A small image embedding model, trained from scratch: 11.2M parameters, held-out accuracy 100%.
Rows from block 2 of a small image embedding model, named by matrix and row number. Rows with one number belong to one channel. Each number is 200 + 30 x the weight over its row's rms, rounded and kept within 0 to 999. All counts start at 0.
Before each channel's rows are labels from the 100 images, of 14848, where the channel reaches its highest value: "strongest on" is what is common among them. Only what is clearly more common there than usual is listed. The data: patchworks of several textures. In brackets: how many of the 100, against the usual share in percent.
# convs0: first 3x3 conv, stride 2 (model.blocks.2.convs.0.weight, 128x64x3x3, each kernel summed), inputs 0-63
# convs1: second 3x3 conv (model.blocks.2.convs.1.weight, 128x128x3x3, transposed, each kernel summed), outputs 0-63

strongest on: patches: two (84 vs 24.9)
convs0.78,227,162,167,168,159,181,197,179,173,195,209,195,176,147,176,193,186,192,173,174,231,162,162,159,165,208,163,179,201,161,184,160,220,149,148,172,180,211,211,175,161,183,152,170,198,152,167,181,164,185,137,172,166,178,167,204,153,186,190,219,165,199,156,176
convs1.78,202,196,196,201,183,197,187,207,199,216,194,187,206,212,192,217,186,194,209,187,236,203,200,203,200,210,229,202,251,208,216,162,204,228,177,192,210,245,155,218,139,219,154,231,175,186,196,178,214,183,200,204,121,261,137,249,212,255,141,208,150,269,177,201

strongest on: patches: two (77 vs 24.9)
convs0.67,235,195,222,241,202,229,182,217,214,174,244,161,230,216,207,183,200,195,174,162,195,168,160,141,151,127,146,169,212,163,190,172,138,164,194,241,187,211,200,172,214,200,179,240,196,182,228,202,212,202,138,169,211,194,208,180,172,183,170,260,174,187,160,190
convs1.67,186,170,199,188,173,205,175,180,206,218,181,176,221,182,204,211,194,207,250,144,276,219,172,227,204,206,226,246,256,214,249,232,140,158,224,188,192,196,212,152,235,227,209,191,214,207,156,187,173,213,210,154,174,199,160,200,146,200,221,226,218,239,195,128

strongest on: patches: two (93 vs 24.9)
convs0.88,231,150,231,192,231,205,185,150,171,181,225,176,190,191,212,220,181,188,197,211,222,191,206,209,198,194,205,209,185,195,199,188,158,129,175,196,207,187,211,195,138,147,156,172,188,108,190,205,162,155,151,182,174,166,160,180,163,144,180,243,198,172,172,186
convs1.88,214,196,164,200,153,213,126,184,177,205,156,132,195,205,204,218,154,180,205,112,255,200,165,203,187,203,222,249,261,209,220,180,197,196,205,198,192,226,177,196,212,241,173,221,185,173,215,191,203,205,195,190,140,195,129,201,213,242,188,218,171,251,193,223

strongest on: patches: two (79 vs 24.9)
convs0.72,161,189,190,173,161,193,197,135,171,180,205,169,204,187,182,187,201,187,209,253,259,182,212,222,174,170,176,232,189,183,161,167,143,176,159,210,204,171,190,192,176,168,218,207,179,195,206,185,173,197,142,169,172,195,184,156,179,123,169,267,207,170,156,171
convs1.72,200,210,186,187,175,199,160,209,186,183,159,162,212,184,191,185,176,193,202,149,244,215,177,207,207,192,197,212,242,191,210,204,160,179,195,196,153,175,179,151,242,220,186,187,192,166,209,159,166,189,159,175,171,187,155,185,149,219,210,188,193,224,175,215

strongest on: patches: two (91 vs 24.9)
convs0.86,216,172,188,180,157,187,195,161,198,200,236,207,205,183,180,182,201,206,145,142,210,185,144,116,150,196,133,170,203,176,162,160,199,150,146,184,166,215,200,172,181,200,135,179,211,160,185,194,167,198,183,199,178,165,190,211,203,195,228,240,174,211,193,200
convs1.86,200,177,193,210,187,203,173,197,199,215,168,173,210,195,196,182,190,203,222,152,223,213,180,210,205,191,225,191,290,213,238,152,193,250,206,192,232,249,149,194,183,243,178,201,230,201,170,170,197,202,228,166,156,254,92,225,187,265,180,228,183,288,161,192

strongest on: patches: five (57 vs 24.9)
convs0.118,201,220,140,148,202,158,195,200,150,200,157,218,127,155,185,181,217,225,235,200,170,193,209,200,226,177,227,213,201,184,132,157,146,236,235,146,215,220,230,206,197,195,193,161,214,204,152,203,173,219,191,196,176,197,165,183,198,138,198,157,223,170,187,194
convs1.118,201,222,196,189,175,220,206,208,191,178,172,205,174,193,187,185,201,190,175,213,220,177,210,178,191,183,194,239,171,175,168,232,207,168,219,198,198,210,202,225,206,206,216,239,182,172,121,224,223,237,218,192,183,214,143,229,214,185,212,213,214,187,201,169

strongest on: patches: two (90 vs 24.9)
convs0.87,228,163,213,186,207,207,195,144,162,191,228,183,189,177,206,223,184,185,198,209,218,187,195,199,192,200,197,208,189,191,186,173,173,128,175,198,212,197,216,206,148,156,146,181,194,112,192,205,162,175,148,177,172,157,154,168,150,141,172,245,200,166,164,179
convs1.87,218,194,173,200,164,209,136,183,184,206,157,143,207,210,207,217,163,186,208,127,249,212,171,211,199,203,223,238,275,210,226,175,193,195,202,198,182,226,169,197,207,244,161,234,173,176,226,194,194,199,190,200,124,205,115,210,205,250,181,220,159,262,191,217

strongest on: patches: five (54 vs 24.9)
convs0.97,205,192,156,185,159,193,183,183,167,183,206,204,155,160,164,204,182,186,202,174,154,223,177,119,159,185,142,194,202,228,204,229,173,178,208,163,224,213,232,203,152,242,187,167,233,169,178,244,205,186,153,220,228,209,247,242,163,236,183,216,181,217,164,161
convs1.97,194,204,191,188,180,194,184,203,152,237,187,185,195,211,232,239,191,191,227,181,257,195,191,199,191,229,233,262,177,246,208,240,183,174,216,218,196,192,194,184,214,210,212,200,230,201,162,190,191,194,214,193,191,188,183,213,186,183,208,218,235,192,206,27

strongest on: patches: five (54 vs 24.9)
convs0.124,267,183,231,176,131,209,207,168,206,200,163,186,167,197,166,181,183,200,226,213,228,198,184,189,204,214,185,223,223,192,115,145,210,147,245,221,205,193,166,185,191,159,187,240,165,190,219,243,204,174,167,188,218,165,206,181,189,163,185,132,227,234,218,229
convs1.124,204,210,195,186,189,218,192,213,196,227,192,192,194,191,228,233,186,192,222,187,228,193,189,194,190,218,215,227,199,229,200,237,195,196,196,209,186,163,195,201,203,180,199,187,190,177,156,186,208,161,184,177,188,191,193,194,195,180,203,186,203,194,182,24

strongest on: patches: five (51 vs 24.9)
convs0.109,217,200,250,251,185,233,204,208,249,201,164,170,210,249,221,196,191,197,192,178,161,167,165,165,149,195,167,164,204,156,152,158,156,170,285,228,207,193,177,194,199,164,168,232,178,194,212,263,222,182,154,228,222,222,218,219,185,189,191,196,202,232,205,223
convs1.109,200,213,192,183,179,193,187,200,199,230,178,187,191,172,223,223,191,191,228,179,251,191,186,194,187,229,226,247,199,233,205,247,192,171,216,210,185,183,215,189,209,208,203,196,199,205,158,179,193,183,193,182,177,199,205,209,189,162,213,212,212,207,211,16

strongest on: patches: two (78 vs 24.9)
convs0.65,208,182,152,156,169,169,172,193,158,167,210,181,179,143,170,180,183,190,171,193,229,158,174,179,163,212,164,195,197,161,181,163,224,178,176,159,181,198,202,172,149,181,171,158,189,186,152,172,149,174,149,161,151,177,148,204,166,187,197,206,158,211,172,192
convs1.65,197,211,197,204,190,199,186,206,205,214,191,188,208,207,193,216,188,197,210,190,234,205,197,204,204,213,212,208,221,210,213,173,189,214,164,198,199,234,152,192,135,186,188,209,197,172,182,160,196,163,189,189,160,241,154,239,187,238,145,176,191,236,164,197

strongest on: patches: two (79 vs 24.9)
convs0.93,179,199,171,171,202,180,163,218,196,154,200,174,198,177,174,191,194,177,196,210,229,165,212,202,206,194,202,217,205,160,140,127,201,198,222,185,183,181,182,184,143,173,205,180,185,199,182,178,195,215,122,178,170,192,158,175,155,137,182,276,183,212,132,170
convs1.93,209,193,183,192,195,190,166,192,192,202,166,168,213,198,190,185,179,185,197,154,225,213,177,222,196,191,199,180,280,193,227,174,232,217,173,230,191,237,151,243,193,221,178,215,208,153,192,169,209,179,201,188,153,271,143,253,225,235,168,174,186,262,157,174

strongest on: patches: two (91 vs 24.9)
convs0.94,201,176,214,246,264,199,195,215,217,192,242,181,247,233,236,222,212,197,202,223,194,140,222,216,203,168,195,233,186,149,188,148,153,185,201,204,192,183,176,201,141,170,216,183,195,196,203,228,174,225,137,188,164,148,148,230,156,179,168,251,183,205,173,170
convs1.94,220,186,164,195,175,177,135,192,204,211,179,135,200,206,193,173,153,175,205,114,246,196,136,212,170,193,185,196,271,193,222,198,167,223,156,214,201,180,157,165,203,192,182,203,217,153,200,170,171,207,190,144,177,190,164,180,162,236,164,157,191,239,139,193